config = dict(
    model='text-conditioned spectrogram flow-matching model',
    dataset='chords played on synthesised instruments',
    train_examples=52083,
    n_mels=64,
    hop_length=160,
    input='log_mel',
    spec_augment=False,
    win_length=400,
    conditioning='text',
    arch='unet',
    objective='flow_matching',
    cond_dim=256,
    tokenizer='word',
    vocab_size=60,
    text_encoder_width=128,
    text_encoder_layers=7,
    text_encoder_norm='layernorm',
    text_encoder_norm_position='pre',
    text_encoder_activation='swiglu',
    text_encoder_mlp_ratio=2,
    text_encoder_head_dim=32,
    text_encoder_fused_qkv=True,
    text_encoder_bias='all',
    text_encoder_qk_norm=False,
    text_encoder_parallel_block=False,
    text_encoder_inner_norm=False,
    text_encoder_drop_path=0.15,
    text_encoder_positions='sincos',
    cond_dropout=0.1,
    logit_normal_time=True,
    norm='groupnorm',
    hidden_act='elu',
    weight_standardization=True,
    pixel_unshuffle=2,
    widths=[48, 96, 96],
    blocks_per_level=2,
    scale_shift_norm=False,
    dropout=0.05,
    attention=True,
    upsampling='nearest_conv',
    init='xavier_uniform',
    residual_init='scaled_by_depth',
    optimizer='soap',
    beta2=0.999,
    learning_rate=0.0021,
    beta1=0.95,
    shampoo_beta=0.95,
    eps=1e-08,
    precondition_frequency=50,
    max_precond_dim=1536,
    one_sided=False,
    adamw_lr_other_params=0.002,
    max_grad_norm=5.0,
    cautious_weight_decay=True,
    ema_decay=0.999,
    max_steps=6300,
    batch_size=128,
    epochs=15.5,
    lr_schedule='wsd',
    decay_fraction=0.2,
    final_lr_fraction=0.01,
    warmup_steps=180,
    weight_decay=0.2,
    adamw_weight_decay_other_params=0.05,
)
Rows from block 3 of the denoiser of a small text-conditioned spectrogram flow-matching model, named by matrix and row number. Rows with one number belong to one channel. Each number is 500 + 40 x the weight over its row's rms, rounded and kept within 0 to 999. All counts start at 0. Numbers have three digits each. After the name is the row's rms in percent of the matrix's.
After each channel's rows are labels from the 100 clips, of 14976 (inputs lightly noised), where the channel reaches its highest value: "strongest on" is what is common among them. Only what is clearly more common there than usual is listed. The data: chords played on synthesised instruments. In brackets: how many of the 100, against the usual share in percent.
# convs0: first 3x3 conv (model.enc.1.1.convs.0.weight, 96x96x3x3, standardized in use, each kernel summed), inputs 0-95
# convs1: second 3x3 conv (model.enc.1.1.convs.1.weight, 96x96x3x3, standardized in use, transposed, each kernel summed), outputs 0-95

convs0.69 077:499491500504511524498538482525548515467442414450493424474514424482528476472441492517467497471466478487445493536479533397456455509439439472563504499523505520526502524498490426453501529500516486597571486532497377473579526543524486578540489492507524482491501506527476506542531562525575466541
convs1.69 083:550493462507478481402524544455518441489505460552475535579512525539496531491466613445534493505464497519535474521543477472503452480575421502463464565504506461474536563517463537494535452533505477467507577435422560510503506504477468452500476533426428469453487490467490526485498454537514505423
strongest on: playing: arpeggio down (62 vs 24.8)

convs0.51 083:458507521505515528492401535470432517468521457556433448533488479493428538490546525536512533482540516492453546502534530441517478538502539481416513521512496547539489550529531480530568552592497489412529471461480546472460493457529537541480441535450460443445532470561504572459496442468489535534
convs1.51 086:513487461503489511522475490550492490552470540527470574473496490509554549464530485466494453521516490523492469569464531479414513458508504543532468474430539434469546491486396547477490472432526532503515584543542506501488495519429429478546513502536485626544530449402460489509512564480483468484
strongest on: pink noise (33 vs 7.5); clipping (33 vs 8); text has "clipped" (32 vs 7.9); rumble (30 vs 7.4)

convs0.82 106:486500558539500526517574494511546539535439560537549504559549429454537511493562472466438509453445503484519418490431505531541506497534475513535541532493484506541504478396430412522470489508496509508525553379470503498528463472483528548545471505481551464522490583439487483456499508498517539484
convs1.82 114:454437524478465469531517558538497398456490528579455478459487485498532493488456487495528517606542470482486551480422452498552484458515546502495503511514519424496538382506519587538502416550502490507465454546515529499463529468510511532506520520488457476420478493498495563539557531443538512497
strongest on: harpsichord-like (40 vs 8.6); clipping (27 vs 8); text has "clipped" (27 vs 7.9)

convs0.76 090:413486534512451527473481434502436453500481516536571494541511515568560458506556458477546499551468531467488505499507507519503448495477476513521538427523469535500513461516515515509457545418539537547502529549430515447448494499414487549440464475471567455441570533473473561484563480434538553495
convs1.76 108:516504552441519443465512510499508566485474466550457556431494488524522522457404485531482463543450504504573462449486535509602487534596494492513493543547487458521525503549484487516532453587498474489507472418471492502584548554489491512558508506477488547522447486512523576442450495512537539557
strongest on: white noise (66 vs 7.6)

convs0.25 100:478519543411503542542480572498381584485494427505449522542506506452500484537534529535512500521495517525473430495574554490475524500471443541483505515542519528530518523482491446494547484547475420448526436434506499510494518525401521571525531473501487416530472562531522495477504488562449496499
convs1.25 082:485553545498538456581443480542499455452507536454440475504547494530480482531462509450576479503512557412459486595530504475453465486492483523440420491495531499523483468509438507520414558419510479507462523513515468485518491484480447512546482454468496589508511517420525546512459485510415548521
strongest on: harpsichord-like (30 vs 8.6)

convs0.60 102:471526540457513461496492472512504521535513519553520578550564485447596460483520422508467447495453498496514433495426551510567458527541551576529488392477522501556514476452485471494485461552501462530513523510496477541485385505508452534549465501511526491488492544480484495434419549483482522463
convs1.60 087:504473527479484474535563514490451459451459485521453494491427565480541573515503556502548574471492501537583501542552471526541490464465546468573524547513486493466485432567522468451633482495535523489467522521504506441545514496427536516523457530451475501473470500504492504606491456494537527551
strongest on: harpsichord-like (28 vs 8.6)

convs0.88 107:514576508510540455558483471523566439490527561530490512477449522529477543541576505521525501486517585512526520486453454525560434449569520497387539474465476564559478444496480548559544511516483485424463488487503551489525420474494509427504467489480454540472502442450533511461543473479519464503
convs1.88 108:459448469532516466507533427492493504572587456473498513557512453474490528409522531501424511564508514529502430498599529483515494532490495464526520559491506434480529413457503460467509506496566493533549490532491457422478471484437494496543497545402490491488486503484436516511460566531568520467
strongest on: block (64 vs 25); harpsichord-like (33 vs 8.6)

convs0.16 092:592469495487522539477561468475481466551511494555462481494507495518494542544485468506525547530503458482497464554528541542415540539489628502504526534465454432531495484506432557518543443552439476454511527450483495482555500474536460509456464467510501601443583473473518471517456439492452515498
convs1.16 081:504484516565487539480504460558493551529502478535528405480476482432488436586495458512496428535520563547516540529543527476510569481469489524492479480444467453462440497497554443537503551397548555461494532510458402473456493499542536473508521496485501465537503488475456581510579518452497476473
strongest on: marimba-like (42 vs 8.2)

convs0.90 091:552522533548522466525558511525513512522505540465512516524504465523482554449519504539427463425476439474464458459476502544502495494480498453480554563461543556403487474387539544522488520492572522471545496395527447575509493553439486491520502478476505476579440456432528491538482510507537504503
convs1.90 101:493509559548514553554455467525520512554541482490450476430515523475508538440485496474530441487523478494474502478544529502614480450469528472478533509529473458533532504468432507527562500535433570507484478570526566445430519455482477520473513522549477554534448448541547446481426571548486538442
strongest on: harpsichord-like (37 vs 8.6)

convs0.91 085:481519500524495504546478581477496502566438509481518478542471520576360535468479492465530478583486471497489525530519514511373552521484531479566508532497465502441507502486484462475573460509476558511524494531509458464520520453471516552568460445503517495423550401513527514507547521498469498510
convs1.91 082:453533468567491507475455491473486537490470470557495498467488487542530491531556546472515529452518447514523485467429556531545530469485483527446494535538540542522546523493448553545496561472468453440495440500471574509553515559520422459457508494508537491561441430436453593465476514452422559482
strongest on: text has "noise" (58 vs 15.1); clipping (48 vs 8); text has "clipped" (47 vs 7.9); string section-like (33 vs 8.4)

convs0.44 091:515500488498548511467514491493507490508511468586488427496463458471492561518461536458501502510583472418509561565497436564522500480552439476511545462526534609531529483526547473446468549492503493524447484400491514439521476465566552435480461522516531542497509465508592486487498488451507521568
convs1.44 119:436497461524463474470433494481501547435482524408563525477509555477474471527517482510497498488501509510540483414419433460509479516479497443567502480506475467454456621495557468492525515549536449522533540510444486577563498581437522477479506449437491465508514531449560460475478504526509467496
strongest on: square lead (52 vs 8.4); strummed (52 vs 25.1)

convs0.62 101:492432502497492473503390467528493514528558514542506481521487466495553516541486516508570486544528440464514604479394520480476468484495469546487454404518488502469494481519599583526521488509501521476502555483512492476523423507441509460524454521540511521487453445504457582540566476458528470536
convs1.62 091:567516436495497483407523511434455480555543545493554522533499465467458532420473534481440539404456514511517492512492492485531524473473536484538593482503538527461468587444541432518455515489519546551535420440531505441473520549517489526527543516519522521546508493506553507485430557444495504508
strongest on: marimba-like (60 vs 8.2); white noise (30 vs 7.6)

convs0.55 108:522568415499490469448465435488449504476546422555413487449448525494461463491477531527493469552519494511484477501527501533463571498514431545512464441541519501479577532515574469483525524480510518460503489582445411553522511495468448538559570502467512435522465520520542536533526495497533435513
convs1.55 097:485522456487565558508482517496488506460441508486549563429549461510471536491525478460497485478467566491415494507442582400446428525480525436485511465456493588522521534520457473495448444452480518504485547438534517464474524504463450551516457463511493554474494477426513502431479535536542453546
strongest on: pink noise (42 vs 7.5); instrument: marimba-like (40 vs 8.2); white noise (39 vs 7.6)

convs0.41 091:452568506441510466528427494512516511517492518477440499457429492408516526577539505501470531490508608561506532494453466507516532476500515525511461472455500494459498510463489438449521468501465498468528474442506441529494458487462514547615499531464603464501542570508481537468484580544460500542
convs1.41 087:516531489462493585524567493472495486573534500521494458480484470477484523472531501489540425533448502475472497466504520482531475506535491486417503513487436460526506507554498537504574504468490471466508540425494393500508489429495437516504540604530424517475564509418497469445498471605519475439
strongest on: string section-like (25 vs 8.4); instrument: saw pad (25 vs 8.5)

convs0.6 118:415526540509512492496468462425486420524502500555515514454404487579532531513512477547540485414488569481512517514533546538535501548484451464421491575518495498571530539494470536489494503457484444571502493526467535489574550457447480537436490491474401531503486487491478505515489459510557506445
convs1.6 122:511558518500515465562525489539538531476506463512472466530509510444518539472537532533462552530521507537507530502581492470497503492493528520405501446582531561525473475524529490521458513544494560484465488543516502576432485500515486455602544494504589500473493555518443489488565439369442522505
strongest on: playing: arpeggio down (98 vs 24.8); saw pad (46 vs 8.5)

convs0.78 096:403524498510465391477502466494468499589493498495444505451493527536527593530551518449500480484546524528499461522505481541558540474491555482477492592590486544523479505497530436533460468438494505462479524508470496516490520525491440457372467536450445510481486461509545492480514483559461516530
convs1.78 106:515496476523502464546519524607511444448444567559517486466531517448450510468509466530580533471485521488517533519505523494556468467498459518521524490503447486494616522478512530528513467521529458491519494509552584478569511536559560515453545435557504504503458532612504430481543483521571482498
strongest on: square lead (63 vs 8.4)

convs0.80 088:381510598459490474470602452517483501471513500488493464464472417429473563522566532453505526495421537504539521497508443476492497457497502513511468534546528523503489506429522480506468506478556567460422521442504495499568518502465524443466538597545471514478510545545518536465499506532517468495
convs1.80 081:442505463475563511443521485492514423544482502534506503537456499499546522474497491577540509522635505529513445553505544491535449585476523504514480522486504493526437436580472550500526441576452448484509501481544553555503580516522502489484510524454540457506528526478479416556534522467540543530
strongest on: square lead (45 vs 8.4); organ-like (35 vs 8.4)

convs0.56 080:476452460504491546464502485559463511522506534537473483500530472556534518518462526652462593551561493484439478497452525571510542475517485506491455489487505510500492474526544515502525531418589452508436475473506468560545487508494514450498485462482492463557546435424512467498504462398515528485
convs1.56 071:510518413506463446499462538486474513549512476521542511457504457509546441478502521436515490469467483497518521546466482535480554539487480442488568507464449529484582524547422490573475458497449504502545489481525525433448506554509440585548520489480482550472409509595534540493502496495490607469
strongest on: playing: block (52 vs 25); clipping (45 vs 8); text has "clipped" (45 vs 7.9); pink noise (29 vs 7.5)

convs0.7 105:419556491494477512466511464467473494526485447487506482509560429547509496497531525518500496507560532473459460515498573505544526468489529514567532538527432461546485526485373533500493466503517480474517501519520423473498536526395463633593492559438549494498466483462455503503506458496480496506
convs1.7 118:561468450538547503476529537540501519443509519542599458502541507403515531543523497473503415461467495539446519492485441475445581515524510527449454556477515501530435501534446509477509552500486479551516524513426534478458422502522511398475461427565554529527561511499502508521495487525469478529
strongest on: marimba-like (38 vs 8.2)

convs0.13 097:471492517489543424451522486575497471545419463493523496466477489512533502441560565466498447492497564538493530485495541435516487534505604514383480527551490497507444509477540579474489483458471517455524586571555482530481446459491467492489442483471497527506522545496511536517481516479396526515
convs1.13 098:498490461552465568503452428456517517470585457567512482526512542526543484477506466577439548473509487483521456486470496539471520517505461533545513492545523523521539482524501454457601571537507443529493475519497506482480529501483473459602533510586528466458491495549491495613501422497557486445
strongest on: vibraphone-like (44 vs 8.2)

convs0.59 101:468516480479520504480530506490487520510520470395462464520503473451468494498559505511525535594516468570527434591408474539523499499518519508509497477380454553516554473450550543533486460452468526528475431524507460493478421549442454499507510539548499493494515513453521492550523556513531587467
convs1.59 110:485493483552515491515527456459468500465406502475501499530529517499538499575453448485490515467485548444504514472465533505454516515452461520532462451567516499502467549579542452490578467541511406500541517559473516509480413541502562489460487406408480474456526575488478481471484501529477411466
strongest on: playing: arpeggio down (60 vs 24.8); square lead (35 vs 8.4)

convs0.61 096:363563518497510499544493556457501479571449600491490464473471479525417482478473556486463535523490485520558476487442490510458467545473561519609463465516474442508469507502512522494443441467509538558520456515526503485497496473437509495529557545533548491487483492463578515510505528515441449544
convs1.61 081:466517449482487532519518530501546518459509446569486503534488472498596539531538520468521514515527418547514505476575485487515574473530478466486537528566550529492489451478554480482545482526464516443474500473412515548547440516510545473417567465500516486530516487470411448486466492482501614575
strongest on: block (70 vs 25); square lead (38 vs 8.4)

convs0.12 080:455563478504576539512508507456444490502510516569552415530457503505516576501541540494463482503520513461504470503449481555502521451542529524487556476491550517540444577445547475562548511523475513391502481465520576534504472483473516540478440490558463424434498509472527470536464441452478549447
convs1.12 094:467509479516478501491516466519528472513566568478479514488591589427483425457523493561535497497545495566402522520532442485486412450504462508506517494420475487480511396486522496521431494498460511565410524553474512472419439510520521471480515512447524483527506516478490472532470534492554487497
strongest on: vibraphone-like (44 vs 8.2); marimba-like (33 vs 8.2)

convs0.34 105:460532533463457423545468473422476476551510521570507480468516572536536517484501503532517531486506537544508488479555520463514525449488428564503507553566540491477500471506462516501510477526553404472530522522432520507557519475475550451403494431498451568530537500528453387513543480528498467530
convs1.34 106:477602543447513490533478489575444510442522581434433460616534492536505486501503499452532566455532503539524529505491507544561513468482539464495513554547500460534469542480508480473494526451524516533527559465614497488433516495530483559479583528471537502509476534516497525515563498460540507525
strongest on: saw pad (53 vs 8.5); horn-like (27 vs 8.2)

convs0.32 101:448478440481484501481589554533428525457525515519445455489499484503563486517496493487498463531542557530489439519511545530533511448504486583415514505493533467501464527536433496513559468526553487509523465511532557539541494466471570502350528464524395516481527519516564536480500504502488478455
convs1.32 099:459567583465497482519512500571577509495527443482535554532481589461458462485538570543508545477493479489481531522497447407487511542471542441591498512520496488506512428488470532524455504453489449489552498526486466574489432563513475500488506545472610499538492507584506518519497463539494513520
strongest on: text has "noise" (34 vs 15.1)

convs0.79 104:466548480420535461559619536523560581508525432547498515513441514490449468493440507499500533439512522501490556498477543486520454477540488478430522469505497446558474469479526496468516482520464495483502454477482530506563560528566465519486542512520436445574444472584455502443470497556521506453
convs1.79 088:454478481561505483451490542499483420506555504479450471534573499509518494446552520482477523525547530483436474491492465529423537509460569515451462496531575518430560448544365526495534480501509495552531517550514434484525451450441520474517520564520553499502528598471510509469477482501522456497
strongest on: white noise (60 vs 7.6); pink noise (29 vs 7.5)

convs0.27 191:500445511394497500529513489464489471489514470520513501461474527522521491502499499506504513465497518515512558517557465450476506509546447465489533550529512527504490484496512504499492497517501483473537572525523530491518543497457504509283538538503309491516500533509509504527510526502507509527
convs1.27 150:423574545594476430498493510572458471503541544492462535571438509588495498518486526503490556471523522464535519555443535512539493542479499575548488498465479457479454519481503483495517502455542526558514526497530586504516471488460533484529471530417587436517470494544513551512519567432485491517
strongest on: saw pad (87 vs 8.5); text has "noise" (33 vs 15.1)

convs0.67 104:505524532486527512485507534551551519458517536481458412560510497476482445469507488497534556574499526552535442508457446550500507524431522500497485468456419537469516506534542445535494500480485503526478512375481571412466476543543508494531467526504509545495514486448534542407496498541511616488
convs1.67 115:467514430497437395486561437465480513528458512518539520457502426509515451543507480460582470488462420495459486544522583461475445491549428531540500471491460473477474527494524403507483483499548505494547498449494463450508494517489457528544505438563511494479498528512527550488538509446493392528
strongest on: text has "noise" (42 vs 15.1)

convs0.89 079:509519590555561463436468528494525473527546453538474525467501522511497551526487450469544507457467470472486460572495484425470536526512555533452538471510540479477467593513458555482446495492489508495547582460487515489484503513492486557515419523498474586476514414404430503472531478541463549522
convs1.89 081:556396487514509551459506479521538487571542547494458462555467480538435496505493513490480532509484513432448480563468490539486516496414426477498439534475544450522456428479474499482529487536556510455487440481553431511463509511494483601493571467557460432565482490520541486567503502475506497461
strongest on: marimba-like (60 vs 8.2); block (52 vs 25)

convs0.46 093:537519530541521526546542547497518575476527471483477461521448493436527470490491474522485513470508504501491504445472445546482521474552486517515500494510525492446453438470507510513490456464482413421531478497582591598507383493496517490489504542586537579557489509449471480573487530493510432456
convs1.46 096:469484489504453496543438465520494506554428495540523534623529476515502553536579504503467465420498459493573398532604513504510457503522468529475562546581458474511510506462466490482447526532519529557489475496511479418502482490487528496501477526486517524551544475498485523512489443504411565490
strongest on: playing: arpeggio up (55 vs 25.1); harpsichord-like (27 vs 8.6)

convs0.38 109:400544498429457500494522550440505528531508453549456566469532523553517534484533456457517472545493504509545456547461507511545542528530477514511553517483466430542505541581514518508497506433511465479513489569509433494465491481407475461586447553498578480477423459453465467553493520488468469503
convs1.38 114:497486531465565516527476473451461450446413528445547448498475433457493441553520520406480502468491506495466580501432475549466497415479513510555453442567531563489511503532568495500506503511539423504513501485471435547546509559531541550505457498570486496497537454485542527477493486537452466462
strongest on: arpeggio (75 vs 49.9); playing: arpeggio up (52 vs 25.1); marimba-like (27 vs 8.2)

convs0.94 106:504463537494534528420488561508502478532465528492437445513520438463555487475496542513506509533512532479455511469465492510564512452544476456516488509546550507539494429543580502491504430429512438461438537492463480563526663526503503481519508409475482534499504511565519519512530435504494466477
convs1.94 112:512511428532445486512426471531547498519470454460518487508487529469447521550503522508529505522473532521494476512524554509471523595535501550486361596472446472452508579535441522572422565470463470521469466499542484490527504445489523507548502514511458476449423453521455490550455488506508501487
strongest on: arpeggio (99 vs 49.9); playing: arpeggio down (83 vs 24.8); harpsichord-like (26 vs 8.6)

convs0.49 099:434498512500433463466466424526428537453488491583536541481515483501503479482521485487516479517496516509509535485507494548494532531502523560552523475552466520542488528488545488418476516425546512440437516498472457457440531550471433519618526544457559499488435499545556516472589468490513421499
convs1.49 095:509584529478488547482415498540555502528498520469531583437493515540472505504471484470526484513526448476465423485542586495558468495519568487470485410476532532501519458451458485537518508529468466500560507430562560460470543495522507516506556479511523469494439466445502443464415517471496504397
strongest on: block (50 vs 25); white noise (43 vs 7.6)

convs0.26 115:490553463491535509489525532511570543514561510508473497556433497516509559525549486505483530519545525498530439448424494511514448509501472505451553462345498481484478428469494493558501450483478547459468372451541510521537435504464521485512551465565487460536522532467539474486518550525518503515
convs1.26 095:468505538519515449509558412480462466555496492456488443535497446459484493473475485469460523557482475470495555456501434493482546502490526426507569380508504514512576488524552532493551462489498467447489565648488515506521490515471533490500491583524525474486527456566468549504492530462468522521
strongest on: rumble (34 vs 7.4); clipping (27 vs 8); text has "clipped" (27 vs 7.9)

convs0.10 097:457496518455502523491493516444520534518481474475450608504467506470522549442520489460482503461521524471472487463470553431516558431535503512581523516582471535500529491475413521441479544508497511474488620519505450455524443457518507571521527466483580538533494466496472453441465505445525489575
convs1.10 108:520488472553487541505489623541412526479492512490533492485503490459428543554520521502483430506477529540486512448553509505457492515540400538421480474470527525489402481536486509498450461470479523587444461527449497524490518452575551590513465526479456442488489490433454474501504494509497513500
strongest on: marimba-like (29 vs 8.2)

convs0.36 099:482553512498541469450495499431509478522551516527534480535502533494456494483521489484474485492514607525496492625583490536531452485522554547482506516516509479512462544445489479564536524497531554426488563477423424534540527464500506521473456485528503525412534416495498441472481408501472486556
convs1.36 094:473468482496506482522571483483539563512523489508466413497549482434460567501540549570526490504514479530451529462429496471462499467471478466550463425435443500516450482475517529469484521554485448555523508469531541532534480489587509488505459511517545570582498547460517467486505552468611469427
strongest on: clipping (51 vs 8); text has "clipped" (48 vs 7.9); rumble (30 vs 7.4); pink noise (25 vs 7.5)

convs0.21 089:542555456465540536461554529540557497456499452450455445481498461454513478484467519466468457480491480457512484462491483416491430568438571486524535540481570485474540522443461430529577491432491470499582467511461506475538559508511466550555524473559513513553512538499498567485493563569528481507
convs1.21 079:462448520464515445509509525479510494513509488509476494538456519518512544467482565485560575435459546562434504513565492540516588508523380526459516487419499567544502521552561525447464479546491532471436485488526531519461495495465485517492459472445482451493501480554495403437506483447502574477
strongest on: strummed (59 vs 25.1); vibraphone-like (58 vs 8.2)

convs0.70 098:268493457487491495548476497440456465472531541568483506531419456537463482530509518546481555482485550486502566531494500495512484523458484509519494463535488502496479500563499518474516468535441527445507499565510537489525566487512526503502500536505465456451540485508481511509524453464442518538
convs1.70 097:373542558469519500463533437493522470523468520512481540460521478497470533456495458506575488594522465521550441495484496541484481431492524478527499482495473503524466455386494494541507527451476536492505513480539463456501521527501502517423553480422435494522441454517421476432542464514567459511
strongest on: thin (high-pass) (52 vs 12.3); white noise (29 vs 7.6)

convs0.45 105:498457481482505523566561499512476466480542485525468506518500504433543501547511477475496474471431441464508510494478544523444500583550549508433482507568538497555447487472432486480506485612450523494560622509531526539494472470438519496469406524498464553452509475450526563495439489507531506466
convs1.45 091:474531458537461476578460507493498504569506462569490516504448519594484544472504462548515441488493565543496491481502443518519431512473446537568438588499425480588496495520531525490490560480463468513491413495488476481580456500524476489586507497496535518502509483515474418586480451503507508507
strongest on: playing: arpeggio down (61 vs 24.8); harpsichord-like (34 vs 8.6)

convs0.2 091:507449426520529483494438542517499540485479446544571463473537506496498569476565506447461577501514511436514539505511444523501528482533506482530456486539521581588538478538497497467446464563467479497451485508458482533410530515511563414544509547492507496491529474540542414588523450470510467487
convs1.2 098:454519540490450418562560477470611456516481554450494465494520532521471498511532450590544442419530534513505495487514449453493453530560485492501571460475521508505440447524555529488470558519510489492531493502480578515530489482489585555481532496490471487486519583462488477531420492450549467519
strongest on: clipping (39 vs 8); text has "clipped" (38 vs 7.9); horn-like (30 vs 8.2)

convs0.66 090:557449509534525551473520525499543474499510450535558510518533541528562518550522490555586536572453561506502454447469506484560427494504579504536489526448458461581480486566462378425448487452489461485503440494489472485467477468503464512544463482483524549541515497459472484480458487452491544470
convs1.66 086:498470455490544418424615508498434466538529495521436476495439480598478475512477500492414506494489541504440540557516462514433537581516517465470511506525449509461498458464514500469555512479571539528499528463440447499558554468506536510473516445461452465491513568505522506495524492507532508578
strongest on: piano-like (28 vs 8.3); clipping (26 vs 8); text has "clipped" (26 vs 7.9)

convs0.87 091:519521484420531460464502593469478516553480490518481529470470533568492482522485485495476511515565469468549551530543497546472560518517523493504502496507554435447520530548482589482455530516523457465503459587474494574455526469523435506447561490543472492514431426472502416559548459464438461472
convs1.87 093:453509544584484550508529471474547528503503448471516448500506551446562490530504503574552537456475470522441507524512505493487551484423562487469565556492497442522524504500535438598542527516488502498496550521461496447472470495504518513520484476470492452575493590505553518525477638507516526439
strongest on: marimba-like (66 vs 8.2); white noise (37 vs 7.6)

convs0.52 078:458500505467461459558457476523435473517502507503563472497522462522587499517513464440520491516515543490473515529465478524474525477354455539540449471538523531454484478520552495534499498478501597506538437584465600505545451527484429498502488530474537501496489389467524490511477506509534504560
convs1.52 074:520450496442488528482548525456487484449413477527512515540521502460461558460472489520489513488539519520540441530599596447518547540616535457551495509552463566502526529479490523456515475459479452541535510477542498506499591550525540516583504475491507521466491510521540546503502534485421488426
strongest on: square lead (46 vs 8.4); clipping (35 vs 8); text has "clipped" (35 vs 7.9)

convs0.39 113:501554523487457498541525564527508493560522524544515516479436418563517521492538484547516475463461527519453515445555473430529469496573453488494544516480493522568410521471406520463554498513526516509512518456556608482517496481541531433432443513483481481521470503533481517462456469411467515553
convs1.39 140:538426435495518474447475501465469510467518488478510460518541460500540488538478498437515474498502479538472541538501468498458463478491518520490432500512487546505507478523564514523442501572497478440471498509421360504498506495497551525456455479554479486445572436436559504440492519593528410441
strongest on: block (56 vs 25); organ-like (32 vs 8.4); text has "clipped" (30 vs 7.9)

convs0.42 090:473564461452536499463499501484543477502526465497497472584411484447471507454552484437490509502565477496559471593452506482474523529624529534481532565520480515433493550543465479507573530553484452478560472534508534535443568426496498475468421467517506533498482485502500499495457553494497455477
convs1.42 101:472508506543430520511493529504492540533468510577507484444544473458532559475554448512568508511451502475469555500442497538519414494454542502515505471462501510435512481459513539494494575497466496535512553515492530537467541481537450468540616491407540613438502477466513473500539477512487564435
strongest on: organ-like (28 vs 8.4)

convs0.81 085:441565572515512466571522518503579462451580541433527526514481499467559550489492481500495534511496557497509445458478472503453464484535474458400486500443524530528513617453497501473480485461429576457506428510561476534533481434479502505502488506543459517514505550449476516483475555554468523488
convs1.81 082:490534468488549474442576551505536462568426584536457554510479492556395477469583527428438476568493453546481496577487488488459473506486520529567516524495481446510488456507514531468530454479515475450531490504468539495542510570465519500500494561473500528469536469485505535483519477447547408472
strongest on: playing: arpeggio down (53 vs 24.8)

convs0.8 091:537498465512457461510510523422480418506524444498477503385519548484468535497479581457497538562529495527467555451473441499520507477505488507539541523519481492443527493431539503479528532503547533499504545452543508473431457546531527443447494515547408462485514508562529468505511508616558440517
convs1.8 077:519501543520558491511460540486465564435491541556538448540526514480529445480534457534491423461434485537556449453486497447512557500525464526454504502442507551482433553475441573451498480459400504569483489485465482530540579517505465496517479505546478486533512482481512572479537524465507554596
strongest on: block (62 vs 25); square lead (44 vs 8.4)

convs0.0 084:497413545559577512481534523431388478446456545471518516540500446502595485465533535474560512510497443532478485427486560545452568510507523516534446500532495547463506497516440492524579455493480443506514474499467483517543460437436496515540463519513532498441475540532484479468548570493502476502
convs1.0 081:533591532485452511532419477522488514505536451543494482464488571531502470604495470541490505476498499465557497522570460529525479561466473504495513469511557478517450503535545532485475538447525562481494532421511462520481527508536437420489512459497488502514537474450495557476431385494460579443
strongest on: vibraphone-like (25 vs 8.2)

convs0.83 101:414530550499502517560541549436516494561585526510486530511433497481537498497482504520507517527499498519486514506522544522473491412559449464485480505504487509506440501494480515468547498442460534473506594517573561480477476484501481490444395493449351549487474563495516445465517535517532515496
convs1.83 078:390534493489497446536533541453445485503468523487452554486489481464498525484496504532485550606493565468503432495468451517548489560492494552461542528487465478445471504488577514542501462516507535547565474448583505510571536499597513471432518542468479550498497481548461492557510527483493459570
strongest on: white noise (32 vs 7.6)

convs0.73 080:552539460504613464460545492510509552435499524491504589535436477500499472556515504451478591487529564527516503497525495420462452510540535458464448545475424520497429507525489480519522570536516495475500453494527549399516502447570487420525533465541482469472499501514507462503526499516433501491
convs1.73 066:459386514410450507454489525508506440577475471486478505471530454490511473504448474479518475591465481516462458537490536528497570530472535495465543440517487427447517490438472444474539426434554492521532569486512520476507504503369451457509465512525519532510566508497500533493526498510527464503
strongest on: clipping (38 vs 8); text has "clipped" (37 vs 7.9)

convs0.14 112:404504509533501555546475519451521524452565516529531409502433490486565456497511521545501483456513595551464557524511498507442507456531453443446514549523436533530501538528514509470485496522488498489486556524481452496474485469463529500462521526411465569488497528589442462544602499469510471485
convs1.14 112:616493487488478522480474503468457497493562407482565519486483579544497502503468505499486509545452476485501513481493511469488544511495543475528454496494539501428533455439423528529437497475513525451540512522460604487498571492540481511558456499518565507455524593396494521507432503460498518553
strongest on: saw pad (31 vs 8.5); vibraphone-like (26 vs 8.2)

convs0.18 079:474549450552480485459510519543451509494550503524481496525474459497449475545517517527555526462502500520533361545395565525514482521465522504426518521456507525496505510467456509549532462527476560464478493422533494501443515455460467580545477452574529526531538467444490616504478489499497514485
convs1.18 074:592484468469536505492543543525565502497510488545506517495522495496524487496493481452452481563421545566517515533507479459452607479498478501506542451496480482431584507524591473442503512415563533467523474481449438545485481495426468577531516524498465527483486476519497465412552483499464517559
strongest on: vibraphone-like (56 vs 8.2); text has "noise" (33 vs 15.1)

convs0.64 103:502592473494562430480566481545505524523568535436543440546507521466464460482545428519541509546486489499551446573406510485526504544497536509521466466435513483477560488496538467537506506503526456468504431470461455513528354507476498500558472483559493499497520495443505528473526489488509521441
convs1.64 109:465464460478520515496536383476460482480447419451550544489504468541484515584466498466462472467428514454520524518416459517419523472487461491453471483501462457488468515563568524537523460505513459466506481542511557522454399512509529455460468471447481500453547551503479447540534478503539447537
strongest on: arpeggio (87 vs 49.9); playing: arpeggio down (67 vs 24.8); marimba-like (25 vs 8.2)

convs0.85 087:524542506565489525484530495467503507557535482476490491543492495517491435441562507541500485507551461464501486545481442478545483533503540430513503520465538488471478405520495551485495455445462491483529443536510511568572347394523520463494576480522495537475545501554501530506483462492510449571
convs1.85 097:471460503517554543531501464533490518444428506486571521502490552521497560501525452490501492476458447474559500509513576526463539435479523528486546518495522463498456576537483483476477544590490493466450571559535491465455515526465510495521466452480545502507443448482505522608541540487373566491
strongest on: marimba-like (47 vs 8.2); mains hum (37 vs 7.6)